Weights of a small encoder-decoder image transcriber.
Data: trained on analogue clock faces, 97500 training examples, 3.7 epochs.
Rows from block 3 of the text decoder of a small encoder-decoder image transcriber, named by matrix and row number. Rows with one number belong to one neuron. Each number is 128 + 24 x the weight over its row's rms, rounded and kept within 0 to 255. All counts start at 0. Numbers have three digits each. After the name is the row's rms in percent of the matrix's.
After each neuron's rows are labels from the 100 texts, of 14976, where the neuron reaches its highest value: "fires on" is the input token at the peak. Only what is clearly more common there than usual is listed. The data: analogue clock faces.
# fc1: MLP up (decoder.blocks.3.mlp.fc1.weight, 768x192), inputs 0-191
# fc2: MLP down (decoder.blocks.3.mlp.fc2.weight, 192x768, transposed), outputs 0-191

fc1.543 214:093122140135118097123181115174106107127154130097111146128124139161166191124118120137116106145141130112116116131114131091115143113127134159120095135155092089126153113140106131124068140127133144153134099137094152127164092138118121104153170105118132147180110071143095073137129136126117105138134154138139165130134116126116130107152140115085106131105150106099168130137137097141132106131096137175129126172163188157108103103172132114121109147124075133104132077097143104125141118123130166148145129129126110114175146150139136152145123169141104137093162094127149153125076155164108152154
fc2.543 140:110122122132143147146113147100144126121139131180124106112139088082143130141131113147142144121106115152121126142149141152127077149125153114120160135103135146170127133099088128145112101130145134091137136143155133124108145147144102141103105148132128112144147148124129120109122133128072106127151099130147106135155152097162117141130130117129115000120160137103088142129112097150123135127133171093128120113090074089108133116118108118104134114144178131156117153120176152140160101146140132126150115120114111106132147128101099122152154091113143147083092155123123111108145149092145114115
fires on: "7"; "2"

fc1.362 225:106136130126115099118180107179108106128162125105106142132123126155168185126110121136124100140136141121125124114124130101118151116119138168137090139151086086120144106141117140142078133123135134158120096122080152132170093120133122106156174112110149152174128080149098074135147138123109099143145152125148167128138104125109122108153147127094113143104142083101163131130137100139151123119101127179129135161162187152118092104155138100125108130126089124112124079105149101138136128118132154143140115123140110123170152152149136156143110176151093156108151084115138150117059160150103153151
fc2.362 139:109127128137135145144099155096142140116126130179126114123141096096140130141131111141135139122113122146124131142148147170129071157124148116124163136118142145174120132105100127149101096121146123095151135152145128124112141139149104144114104156123130121139153161119126128088134136138060109124148109136150098132141149101154112131145133116138112000125162121112081132130124100148133137130142172092116122117085082088118140124107116121110131117141181134164119155125162142137167123148150131120150105114125106109126135126108090119152158090123150147093093152129110110107140149098142122119
fires on: "7"; "2"; "10"; "9"

fc1.345 088:124156068130145113176143141091137158129149109150127127117177111150116130138140132110148150158094102182118117142176137165168107127118123146136136093150127122137110120130123140156149115119158110087153132127129134121113160127139121137097076137119095113113115139121151134136120136114158185107118123118131117129117150102103135124115109102100138135190171114165128121143124133153128136114111109076161091096094105065150181114086117134113130147161153133139139157111171170128161150117140101128099165116148110171125114119140078125170114121070128143156084158123134079151111151138117133133
fc2.345 098:099126119116055111120145109114105134144146137089146116125074140114082120107146151100125135109149142083102101096118132086099163139152127141118113128136136112102103133141143107103146173154136108145091106112108109114132105149114123135150141151154130152119124118102091121144110141108184100119055156162066133143126113153113123122115103114148146197116119156148167139096108151132142122139154103151146141163153129169146103136143156146158123140144146099096162139109128136096112133133129149116119132137127124156164139119142203151141138145131115172162157130120180156134106112150117158166
fires on: "9"; "4"; "3"; "8"

fc1.487 113:085142088141077111111168135156153119144164148126134135105143120150171175099122121132096088112158138115141099124099152087150151126118136109124084111175123087150131132144097156127087100125131125131137117122093113153188109161142166133131177145119190131168138113140093095131124140133107099096165113130077194154125117134116122127125162115090117142114109105134140105103108108161125114156188159187137150128139131172136087117151125120124148119134122121109120086103134118105128096128158121103132133123132157115148141146159147157105118132126100166136149085131136131100127132135142109126
fc2.487 120:096127110130153161149110166098158137111128126176135097120130105097145142124133128141118127132136106169131118149137129155145071152127150113127150116139143148173135156093095135158115095129130129109155136144128138117134158149152099152101112130135115123147134145109127104117122139147083122126141107146165117138138165082145112129150132101142110000151173133130107150135118115136148154103145184097110123114097090085138132091096136137117136124164175134154140137125181138130142109158147128121159119101121114108124140131110101098151157096110115144090081153100135094121148139079134125144
fires on: "47"; "16"; "23"; "21"

fc1.662 207:098129137124115100124184108182113110132161136092120144136109133159174197116096122127121104135127130118114124130121137093121161114116133155139093139156089112123145103135106134138076145111137126159117091137088139131164092148130114107158167107112140137180117074143103082127139146127105090137139145129137162122128107114105131106145135121088114131113147103116168122142139093138153102119102138184128132162166193158115114105163116101124125132128076131111124083108146103135138129134123162148134116122136128107156155156148132162152126172142094145114158075119157147116076151148107131159
fc2.662 135:109135116119132155153109154092140138112135130172121102121137099098144122142129105149142129133124110154130127140154151146125083155115150118120162115121132150180133150104100134153100105122144128105137140147164129122105145139147103134096114149135121113150139150117133127099128142139066109127160099131150098135143152095160116137135135118139113000126158137101093148137117106147126147123131166095120129108098079090121135119111130119103138109144174128169128155119171140139165114154149122120161110102117110115116146118108095119143160085107154156091104151120130114112146148083136114111
fires on: "11"; "2"; "24"

fc1.605 085:104133118118119082124166139163068121104147150096116143135106145162155137119105109136118084133152135136139136125136127087108136093135120153139081116123101087141148117128114126123099135126163148144147117110091140126179074130136128139141140128118132130152114092144094065135113131130121091125145141135141198133148109119123109080115118137110103169110113102129175131124140104149116134113120149166140125161169175167111096103163150099114122138108102127123169068079166077135156106119126133150135123133141120122171148142143146157150100156130118155121143118124158154136081123163083154141
fc2.605 106:113124129142140143142105153096139138110143139164133114117146094087146118126151123127123136124118121157110123131156139159138072159124168104125164129130145143168135130102105113141106095140145123090141130133144126117125136135144091147095098149135114137130145157116128123097125135130067104132145101135147093143147160111154132128134136119147126000140164137107088131130122124136141134124137175097109130106082086074125131128137122130100131132160160140165122151129164148126154107147141130110157111115121089108122145130089113122155149100111147136105095150120118114124142149097159116122
fires on: "7"; "2"; "1"

fc1.475 092:105118142124118124117126107111116153097148171149115128100115138145116121114165123129144109133143192106102122145092119077113149128120126114130135125149134107151160087170130147134147106089109099106099142111173172115117129172143186093111094151116131132105158120108120172110079119111138161108118118115102132134089162097138116149114109138117148112162079082118086106077108119163141129134102154149177071150116127143134140113120095112084148128161114123114167125112157120112074123094127133118145134156131137200128115120136086170115121146139142148145134108142127097137102134116131093108
fc2.475 094:085127121172109157123132132117116100126139120164127112113155116068147118099137116133136111145121132148163132127177108165147115179132118139123145135136107117149159137085103111154137093126100125108132119138141164124134149160112126123077133166129127147157148123095105099112122147135064109131135125146154117128172117094124115127151131077130126075101163117151085190112107101157093128111160139125128138138089088099128093097114169176081110107148140133120137132123161124132152104129140162111151145100152104100115162128101116101147127114139119111086087146079110115126138163103167126169
fires on: "8"; "1"

fc1.708 107:097137120136126138117157118135122147101119137132096132110107132132117127126134155127130118137162164123172088113124117109125167128156114164122170114132106132163141098123177115181141081099101094130183176096137162153118129122158165123134134188156114144109168146131141167130100115118174147098101170135155138117132109088093101110142146096103134143150109107105098121097147140197155125114125176157126148161109126115163134113070130118100141124167136085108109167142158120129108151117106166131146141165137165161130107113121107113118135138161142112143112099140134106169127126123102103105
fc2.708 113:096128107188127174118136113133115137132112134162129120115158141120175132162141161138122111173137110129166120112157149143100078159124102126115134129131127123158116163101102127143125079138122088082122124121140159131137136134106106141135110152103106131121115132093118106127150137092079127155160186166165118110152132087159111111176162121137096072118166129158097122135125127166087130139111115112115112117111119106134121124106134126091108075153131158128140082153173150140135095154122145130138170097130108078126114120133113131186112127114110110091088164097144099134134175114122119113
fires on: ":"

fc1.28 260:099126139132118101114179119174115100132162123100114142130119139156166193123103116125123113135135133110122131129120126102126156106128142153131088135150096103124154109139115123134064142120129117171118095121088140125176080125126105113150161098114133136177121083154097081135150128114112086146143148122138152119133098119103130106152142123103116136101150102111169130137135100129140101119097127185129131164169198164114106091160131111123123128118086129112125085098143100132138128118125161154138116127127119105172161150150149167154115173153107140107152099114151150117078150146094141163
fc2.28 146:117124123122139151147108152097137152107133132179123101121136095090139119144130120144142140126109117151126133150140138163127077160115159122120163133111144152181135136102103124152096103128136128100135145150155125131104141140154094141111103147131127113142150152122127127103137128129060106129150105131147094128146149090153116131134134122144122000119162129104083150134104103142125131116126165095114130111095080089118142113108130120105147105140180131177128148113169140140161109155153141120155113124119114116124138118107106111147153094109147149088099159117117117104145144095141111115
fires on: "<end>"

fc1.276 068:097138149117114099140139115156134142124146136104138155108105141168154169118136119121118095149156152087086100128125164097126114116117169117072121122152115099128091108144092142122086129112188146144145142116127159148143103123141134137115145128124183128175135105133107125157109105139156108124159093148121202154151123122129111129124176131108122150115115095122123121145127110113166102127094102170159139107175133140115128091181112101147107147122108159142114092113158156098111131120190133109120141127136119136154130150183150126136136150141086138135179104094100148109126152126071148116
fc2.276 098:106131112130124164148126155086151124126126128191135119128141098099127127125126123149132150119125104156136137142132127156125091150117163115135171144131133150166135147101115131146098097117125138099146136136145133135110167144142097132097111142123132119189155144125140122111129129141072128136146109129155102122124138089152121120139132114110110000117155141121113154139109090127139149113116180093117121132096082096110147128102132135116142117134174145169144145141174149146142115154124130125154101119111115097125136132099092112136141102122148137089089141122118108081159148090146127120
fires on: "<end>"

fc1.763 139:110128124157107108114191113174088102132145140097104150128107131144164175115113124139114110133130134124129142131118136094117125096126114153131104120150088101136149112134119108131085142115136133146120108122103152138182083131127131107155158109147137136179111085142089079124122132122120095138135142118133169130142099121133121100157128133082112123115140094101181144127132091135139121091109148176129126163161192167111079103199135098103113139131080112097114101084140103137135129119133162137137129126139088121160131140155138154150134148116112153126140101134166159125079163147101152152
fc2.763 126:119128131136141149137108155107133133105139127166125098102147099093135122129130123133135140120114114145118145146168139163142070161129147120121157134117134156175140135105101123139106102121135133090138129143152134133109140154133094128100102141136121119128138145101133127099125128123072102123152104145143107135140158087162118127139142131133115000138163129109084145130111096144118141122130167100122125109094081091119128124124118119107126114153169133167131150108169156132149113143152132128147116123112101122114148120100099105152160100106141150088088151114114122119142142090142107122
fires on: "2"; "7"

fc1.563 099:088127130131112115120157114165141103126150131108098122130116116154168174095133142117114136138130137091104137081136126081134148114109138156086081134126092096110113124110107121158095132123138157159129101117101136105177074137127094136137135113137124152173107102141105094153163109143136097127166145137146157144128133118111135106152155098077090141122155106109180127119161123115169113142107144181113128156133168168117083085127150101109129150168069099117105082130151123115135130153124151134124133118116132112180144130155129145108099156136104141113138117111184134140110155174110140153
fc2.563 111:109123129148143153147125154099168152134130130206132079117140098079147110118145113135138140113118116146123126133156133150141073168112149126104149146119136153170126144102100136149121094121134148097144137126140136126114143156147086154112105132126137102132141147125106124098135121139068123122143121146146115129149134102159121122149145110107110000133167130124096149125111101144133150128126163089115128108105077090129136142107126128116153115144170122154123131118141160156168133160146138118157123120113123112132145120098097094148133092110136149090088152134129099092161129090140107118
fires on: "42"; "23"; "7"

fc1.685 114:117141125098125149123062133090147130137141107132183142124114137154122122105116147145122107100112154120141142143116120150106169109149151143162155163153131142141080142155166145141117151124144114129105129124164108101073161135143116112127158164135140124126136164142160155117144127124157136143155118132116088139123097135098118162121107138176163130152131139176061115081118118108173163117127113106131150114129094100129144119078115156144124082110174155132148152174108115150084124158139078142137100099152129128116106135158151119114173134166126149134131150094129093138162117094168118085
fc2.685 126:133150134117115136145126106105133148143152126137143113114117111170120123097120151144124096124109120128122119120125135113107147139128133161173132152160130143143107146121153127136107175075173100127077101158160128057086136141132101122122175154110145167089183201111150123090159151130127107163132145130120087138143049116099117127117109140155166113124124136128125136096125105136141120110105107102138158112129133125120142146090133120127128089125181151154149147150129101137104156189128102145135130087164103099128100148172111103139182133147129167113111163106150110144126136116148130125
fires on: ":"

fc1.312 094:077142142128112111108178104154105106111172135121142150108100123136160178120144139148135095130113137120104126102147136105125129135109129146114099124163094073124137094141126159123077137095130130127129125113108163099170110176186144127099119124123143150154133109150111126108125150111123107130152142112120146117098129105131153116129131113088116128116150092104139116154144073116171151136114145171126098145149168171125081083169136096102132113123121157128139094128130126104105104137173162157118130133127106104179138152128132152128130161119082150126158071117120135118072166183120122159
fc2.312 111:114146120141135141148108155102149127110136135182136104113133105108134129124128110142139128120136123162118126153155130159139084162116143115138167132126125146170131148093097135141118107134144151114143143147145122120112144139136111138103117147124122143152157151095140120086130140132062127131147101145144096147142152079150124117148137109128126000119150123125096161133106108167120144109136172085123124117101069086108146106103126145099133129134179129170129121127167128128143117157145116121140108104114102109123133129107095114157140080097149144100077153124118109104139138093143111129
fires on: "11"; "10"; "2"

fc1.703 099:095153141153081091106145083145132120137112135107131133124144141134096104143140145164115124150112159142139096128140131118118129147128124169112128159151132150135134164104125127159183119119128080099163115136127128095141202126131117175066147184136112126127117114153127132119159134137121141088145158142129093130107120125119146111111136117107093162183080117112127184107115149147080132124137112144100119151095099090147109108102096128115154142197141135134153137137158109137142142140169097127132156126182093155138080131133089131124105144121135154123093100112145086145118120165123144134
fc2.703 104:102142135150112165131169126117164107130131116131121096125119096089136121126156128123120113121141121123115094133169172137107079136114147091097105154121160133157137120138073140114101103132117123097119077124117149108113143144158098160090133177149117101077130152127105122145155123098106092143130144133142092118132150099143119106183158117154135051144162089133102166099143097171104127146121132078115137148089102137155114115143132136108152089161146147157171138118167122108132089148136147114116134109124108123122105125150134145132111111109145142119110126105128106126116164070171158178
fires on: "3"; "6"; "7"; "9"

fc1.745 106:172126142124165099197122120089144142128116126150126152147127095134122135179133111115117123154119102116106152173101160120138100099077121123127127121166141175132132132112136098115151124128175108126113164107122125103131156097178091154098072102130105115114110126133127116151168135157100122146106105127120119100135140133166125135113120119164116147155153173120125147148107105138173141123122121139108114114137129104116143127118120115158151151147134143144131132173149136125152142117126142139082130107116083152125055123092094137136096091075175126137073150140153073175113161128103126114
fc2.745 113:139105094108099129137123099136109191070120128090142089133095128104127143134107117140153150124124127122114127174077156120133098129169127146118150070163147126101137119109126099138134150109126136163146120111165111175137151130137121129154109129145109146090156114139118122108109148135076074120099127171112127159140120128140120140116092108198141103132116148108121143139112115121160141097130166120118125150129119105128114156150145085163127156143123126123198169099166117141133116131156131096149136088131155185130148145112131115121181061122153138124165127136161142148145124096139150138
fires on: ":"

fc1.644 100:140131117147095102121182118156117130122125131101109137127131133134146163121128114139114111116116121101189181129122118107123157107151143155131130116161130138138161132109128123148142142083126078159141087111073114135187076122115110148142150118115118132136141082127124111119151112129096093137139169122117146111136086120126148099142188131080110189115108113119165138135118135134142148115108130161128143159149176135136109129111140088121122152166087072116136118094113089144133153119104151130136150121190118131170135172142136161165116125116124164149090094113175143145097124167119136124
fc2.644 110:109114130141152163144100157109145153115126135175124102101148104082133110135137125154125126133122113141123146133150132174144070152110158129113143118126146138186134146107112123152112098120137116087123119144156115115105136152147069155116105139115127103104143169107148113106139132159082099151152131140137085137149145077166106116136143115154113000132169134114078129130122084133130133118123176103102128121097086100137136125116125131092138119145167147165122152112161139130170113139162144116150136108116111121126132131107120105147155095109123141109111149113132102121147142092143107130
fires on: "7"; "2"; "1"

fc1.681 191:102125144132112084114181126152101102133172135094100148130120120151171194127114134135122107137140128115115123117120118099118145118112144164131090135162091099119136120135114135137073132127139136176110093127098151131181089131129126092157165095121141142193119085150105081133154148123111100145144137129134167126133103117122123113143131127092099132119148120110160132135123090137152118119099138181149129157177185151120094107177125105130119138113078143105125076106152114123128123133141161142139122129116119106163150145141126146146111168147090137109157089123139137105074151140114151166
fc2.681 135:124129121122152146144104157092148133104121130191134100120138099093136128125122117151145138116112125151129121152135141150137081151124146118125156136122139151172126139104097127149100113125150138098139149149149135128104138136146092146096113149135123120145140144129132130089124128134064102115151100136154106136137149092153110132130129127139121000128149129100097156127118101146132133123136173088129124108085081088114135119109127127103137125135179134173118145120170146130156118144136124124155105119118109116128140123106098109149152093111141144078089156120104108100145146097137107120
fires on: "11"; "2"; "10"

fc1.377 092:162126080123108150137122131145111132094126107088099128132127159113152116125094113124053134112099156151146125165137134113128096089124110109132144092145131119150199180117096093146120141128138143137147122116108093177181126149126134181110148109145101146125141109103133104110111130137149104115122130140097141130143105088110152105115155117092158135144156090178120141124126128160111104116126160135123139158107120160147140117131146144052113159172110087127141124103092126123135121155122131161101132132152130153138150131161158162146152132125124139152145107145195159147185143131154108136
fc2.377 102:112145095129126150161112166111093132145136127144108089095142109096113131123134116143132125130121094144118127101167121143120113165152182099149160136141105142159133170088106132150115093131120137094152121158116109096123122165130072120129109118099147133123150151096129107112140136147068072144130103133143111127152175109160118116143119135133128000116153149133104144130114095142109118119122163120103121076116082102133122112128120109109141143139145118168142133112154144145178125167163135127172108138107102119119145124092134095142155105113124163123105148128141128122144121100138096150
fires on: "6"; "12"

fc1.532 221:098124124131121098115174127161111109127167130092097150145122138150166192121106117114121120141134124105108128117126127103121154115121153156129095138156084100114153098138103135131066146124130132167116092136095152130167089127121124099156157094113134142189116074145105080130140144113099104137144134125138153126134114134108122120146133122098106127116152097117159127134146094141147101132108127169141126150165195162118092108180119112124119129113082134125124078105151102125135116130135168145136112126120114118171161143145143159135115167142097141104161078132145154110061155133117158160
fc2.532 141:117128124122139145149105153094145134106127127173127097124135096094147121135133107148149159116107118147121137142149138154123077156121149112131164129115137148173128128105101129151105102120151139100145155155144131123115136135148105138091111146146126118156143147122124137104125133140068104113152098128151100136143149099156114133128131123128113000126151135108094146130114104143127135127142167079122123114094078086114137113114123120106139118141180130166123157117174152140161108147143127125158099116123105118129148128105091123143147085111140150089098146124110116094146141090140119116
fires on: "11"; "2"; "10"; "7"

fc1.106 160:093114124148124087129182115170097103120154136099098139131112138153144177120114128118112104141116147109111135136116138092116135120128134161126112140155094103122136120144114116129080138100129142158128081141101136148180082129134114122155151099124135150168126067142106081134133135129111095149143150136126147128126103122134129113158134122083121141118145086101170141130126098147146104120095121177146132167152194144114086111201123102131115156130071110103123091082145100132148118129131164137148119128124109136160142153139151152133133160130105144110158091126148166126075153156115135171
fc2.106 134:107130129144134143147108158098137125114124128172135109111138101086148126144133109142147141118103116152128133138166141157130063146126153122124158151116134157167134132112097131138121106121134125089147138143152133123116140150142088140096108133128125116140148156114133121104126132128068101130149105135148111143157150100157125139139130126126117000139167125114097147125105095159118142126122163103118116106098075093120120126124108110107134120142184128161120156113154144141159104142141137129156116114128108123126144125103110121140158096116143153091102151117117108106140138099136105125
fires on: "2"; "11"; "7"

fc1.612 090:135158108156115126118176097137119126134117131137135125139113160149100130106145118129128120114113123142134093120114163115124120143089119148126150132132111137125128140103155132141133091117114093096152158159103098142102178136147137175074152163117114161115146097137152144109139134155140127078118169127138092118147144101106143102087135094090140131169111097122101159105144122176111122129144135139143140147043113113150138125077096107100156133180176127116104155141194123141129144157147102134099130151160103159112073096119074126138146159126154139142096092138131092142128109147130107117
fc2.612 084:124135107148122200140152131097110105132116101152119076122126113104167121096148136108120099160170117131122099111177152103097102166135134116137118143133137133122132140106093179112123115120098119125140114115132167145120141119113134130123112156079109120097124136115121148139145152096093129137126144174149105121132136144130128093179152135150131033142135136156110160104153108156098148136122110092138131126112098137156099092113131130099153093140143125109197106141174138089114130184133140142138122076113117118115125129135128133152114098093119097089123128139168101143134143084136152175
fires on: "17"; "01"

fc1.93 082:145148132082132162102109141143158169147107069147133157100143069110138159122154108105158133124175131111139107071156121093160146120106106132120155101100159128125126131091153137170100135140116132105106157101124124104111111099115123183140117126140131115124116135146116137144130080142135128128148127143105116147142130108083128106122165142135126144142140124170117093101132112069152158111116125160089146110145141111092180075067171116153154112119131109132098142153112139128118146104138110148109132127142155100117088111156093083141108090131123123130097144140111143111169156141078119101
fc2.93 090:139123115128124163134126128112175169148147110204116104118133083105124118151128124116145144129137098123113118139138125139145082194124154159105139131115130146169134135106094119148087116130131141114134136107151132131087143130144093159131098136122143102139170165128152101102173123103077135144157139142171104101134119106150095128157165130129124061092153149108121137133113110111128132129153166099106161103112106106127137163074142133098147099115168122152127110137151158131177148173152116115133105127110148102145114122117090083149112100138108140101125163118145102074166139084129130109
fires on: "<end>"

fc1.325 089:127120108156115136127141093162143153128111101143143156101137123138145128157150129142079088137146134110093127103123137096121129101101153132075112104113141084108147147085087107150122137117151155133140124095125086120140113136118119168078147101124079099143104106129124113130100085164167112125151169156122131134153123136119139097146183126098122183107140136119159106134141124101131108125088121145103123142119155147115170089114142127102147169196108100109119111130105125110167134123136094138133178134159151109164119159131124094145120113121143128106111120148211124110145151184116145149
fc2.325 101:106123137138132168142142126112165141141154124210122104088147079076119116131153121125120126120111106145117140138162145133153076181121149126100163159116146129149131145089090138132118124137128157097129132124146111117103134153159084146118093125125133096137125135134133103113141113119085111147142118135133116141165131109167111115162141121118126025118168153127114136120112093128117140140117169094111130114089079108107121135097125136123146139160168128151143117107143165138167141184166132115148129113094137096135128154099125095159129098102120142101106164133145113103173128087147107127
fires on: ":"

fc1.329 074:122131076109110127122144129131148138104130164130109097118147148080135114097145108122089097136117109148129116113107146096153128108129113107122123111156138131130164156103100108171133100088106123144165120126099079123144123148125141200116148138141106129124153133134119137119108099098117116122131177125100146149081132109122154095132156107082151158154108092139118114097137151156100103127116174148100117120102115147169126140122123091085165150184093030131147125109123114134131105121115107140138137145159153142143135107133122157135133105099135134136148094163182150152137110153142066119
fc2.329 090:107127110155122164154107161120127128121136113148104066120141119080160115127135108145113125111122118164114111114158151150135076158128153127126137149133145123155132143081096155126128083140120139101137113143133126116130140155148090140119111126093136113131130154098114109095140147138093082126156103150145129119163156097156129130154136119115105000127177132132097150115132100152123139130123165113091138102099081085149108110113123120086134127136174125143130126097152136147176126170144148128141118101098109124116128119115124111154131092098107148125111134119149097115137133086111117142
fires on: "42"; "43"

fc1.181 147:109146143139098117115152115189106087151165116095115139136120141149171199131111112131112106124122122130125126114126122114135143118122146139125089124161101091142138113136119130121068122107135141149105096129085145126165087138139118116143155108097135135176125096146097072134144135100105092141137138117146167117121105115111137108153160129092116129108150100106180136164134109130150119112106121179117123169170184150104090120150146115114134123130083134125133078111154105154138134116102173158139126125128119102166158160162141158149103183141103147120148103110140144114092151159095147152
fc2.181 125:115135117110140151142110154106148140118121132185134102130132099108140125142137125150140136127106119151123124149153142169129075149112155126114163130110145142176136133105102124152095110121142132093147145141144124130096141131154098151099101158128127116129137159110128137100136125130069097131140111138152099128135147078163116130126129116137120000131155125102081135139103112137122141121131181089117131110097077089113142116115132117109133107136179135175127145117173147146159109139158120126147118121126119110123149109111105112141150079109144151097090149113125122109139138082135105117
fires on: "2"; "7"

fc1.607 091:076115110136090113102155126166109117120151147114140147114104146138177171099146105165095095096145129162118108146126109069148141120112120111127089130134114100133150141137077127117094117120153126125116129149108120115173122201135154136140171153115155133146135101143080115111099178130092084118133147138126163191115126102103160122104164074077135100111133092123136122132125116173121105164151165194142130150131140149123119095151103105101143139143117155113128089106141133106127106127137163134128128159117116114136143133142122163110121158157117137131169083127105124124135130148144121137
fc2.607 108:106144099138139151163129150098138114123133140163123092100126108099141135125138127153126126129152121158127111135142131128122093153129166110138158123120143151158127152100097132170114098138130142099141141144141136118113153135148120138095102155123120131144143142110123108109119140123079108122119106157140106132155166072162137126133106107138114000127145151117101163134117102161136126120128178117113136117095074087129143086126133132110142114145163139166142129130174146154153099161137120117166123100120108117109146125111095108156147105109144145083075145118143093128122156083131115142
fires on: "55"; "21"

fc1.491 073:098121150173136088172150082141141128133151123109139159112107164160137173148120108134097124175154134121110103157124172100104109097088144115108094137120120104116110118126093107127115138143162131121143150130117130137146110166168133118094156139153139116146126132165148125095103127143137118113167140140159176133163158114134156120129158047065156136126135081114108108148122111169167139168095136122128149116115168127131105100149119106107124120140164116138129126141146120159165114153170135118098187164136098121111142156116111154122119157111150129170164118111140108131100179138117118120
fc2.491 092:116132114137125150147136145101140122129131134189129109098138102094141136139136108142122126113131101149131119156171142152136111149124159094130159165114146143164141159102090154147116099129136136091143145150133150106102143143150106123111110160128116130169161137106123139102135136137077103130142117126149087147148136093132118119110119094114128000124158156116101173138117103131131146120124165107139115127068063107124142111113120128113131122143159148178140137125164143134140118156140140131133105109116100124105144139088122128148173123122142136091087151113119123119153140105155122144
fires on: "9"; "8"; "10"; "11"

fc1.223 088:075140159131134105141148114141098126118171152111128160136090147144153166109117103129130098146142190101127133138126125082102119117112132155136141151129109094100113117168094126109099124127129134148117117167101136126167092137117112075159133124103157174158114075128093113144136133147127127131142115125116130176130143139127137104156110099115112112097126139131106168093113107169139127147082120198148075154127128158101123065172094104143105128135108148137122137119136111096106127115163140129149117140109099152172131140131136151108137136143109152132145095107113199143089151143113130171
fc2.223 106:117112117142132131153132154085128105112145132167127112111151104096145130131119130147140136111126116140126111133148150159098086141118162104117148142120115142194120129100113132156124105119145124092150138148159155138117161130135086118107110138123122123159137135126122118095135139130069107121147117140157106123154135100152114137147151111137130000124161119110115152128121096147137119139124158099133111122102088092124119124115109123115141122147183131163118150131167149147157103157125147124161106122105102111125154132084093117156152099133168136090111164134128097112142151107134108121
fires on: "<end>"

fc1.747 111:108084139154115123202082144117140151163132113139115093185154156127102135097132134150144121138101137151148151094144102149131126125164097139139170133104100137153104138111134102135140084130113172171179134156147132151133140179129178146142107148163173133120114143123122153130125084121082159125142107101155138122113170116117142106146114078141094133117133127112095134109111183173095147131156142068132139141081125127130115128137138165131148130127141098117144182137152120136138168135164138115174127106093110140118150135138134141084112107143120148149123163108135140169128139128140134139
fc2.747 120:095106156152141069148077139158150131115098135150123122127162141106145111142141141125136123137069169117155149150118127162147086127122129117092127105121142121156109110141153142131132106157101171155155102121143174128126127103160142116106109137143131113121101105154103171148128090098103199110125118098181149132193118104131127139193119086141087095144134111089089113134120156125139148108123122105129122143159122096127116135174122155152133125099121136169152165125143127164134093085149147135135102092156163158112143122124139119165119126124141139119107132079072130121112138132138124115
fires on: ":"

fc1.94 186:108127135138110098114178107175107106114168128100103144121122134153164191117113131143118116140113142111110130124124121086122152105133136156127090128159105096130154104142123135139059135114146128158122091124079150128178089137127127123145158122123128162173120075150100079122137132127112097146140146127137163135119107118112122110146143126091111146116138093110175133131142084137149108121098126183135134169160180159115086097161136090111119149128082119114130086096149103125130124122131158142136131132122108123175147160149131151134120155144105151119147092124155148117066166156114140152
fc2.94 131:112132124142140157145108156101144141112129130173124112114132108083138126132135106142147143126106121150123130137158143162134072151123139125123159138117138153168131135100100128145110097122129126096137132151145128115112140144147096139105112145132120117143150164113126118091134136136066114147149109137146103138147150098150122126134131112127107000134167129123094147121108096147126140125124174093119129114095066087116139126115124126104139117143172133157130153119178144146157117143162142124159115111125099112123136124096096106146148093114142147084090151123117104095142145085146117118
fires on: "7"; "2"

fc1.467 079:085124133149113108134124117105149148146093155136128114100115153109088098096144129155088140159102130139138098140140138091118113155106132125114122139122160142164158145171098122097130094132110133107106169180180148111125165171119191116067130178164155149130139131114130140110092103131144146114113097145119154145107170095152099154128115114104112111158106125156114113106085107170127137174124179100153117117093100115126148104135138115150131176124143126104158137119155179145118094138117113141150151121112087123123141103135117126113121097127108147104100114159109129130129175093168102132
fc2.467 058:105121132163140121120103146098120100127162090125152116072142133105126157128111147137072124106123128168112166127137132143133095124155129094092120149126132152130143120074111164156128099121163156091120125138127109112112119133121141104082157152174124122121152165148113115097141110139088096138087104138125094151180108110108137147153115109137128081121160075134133152098139116154074110130167138111103123147099089122140089126153147164123113119154180119131139158138155140138093096142163187149172107129138121149098168161106173111119138142146147123098093161112120117116124135108153117134
fires on: "6"; "11"; "9"; "3"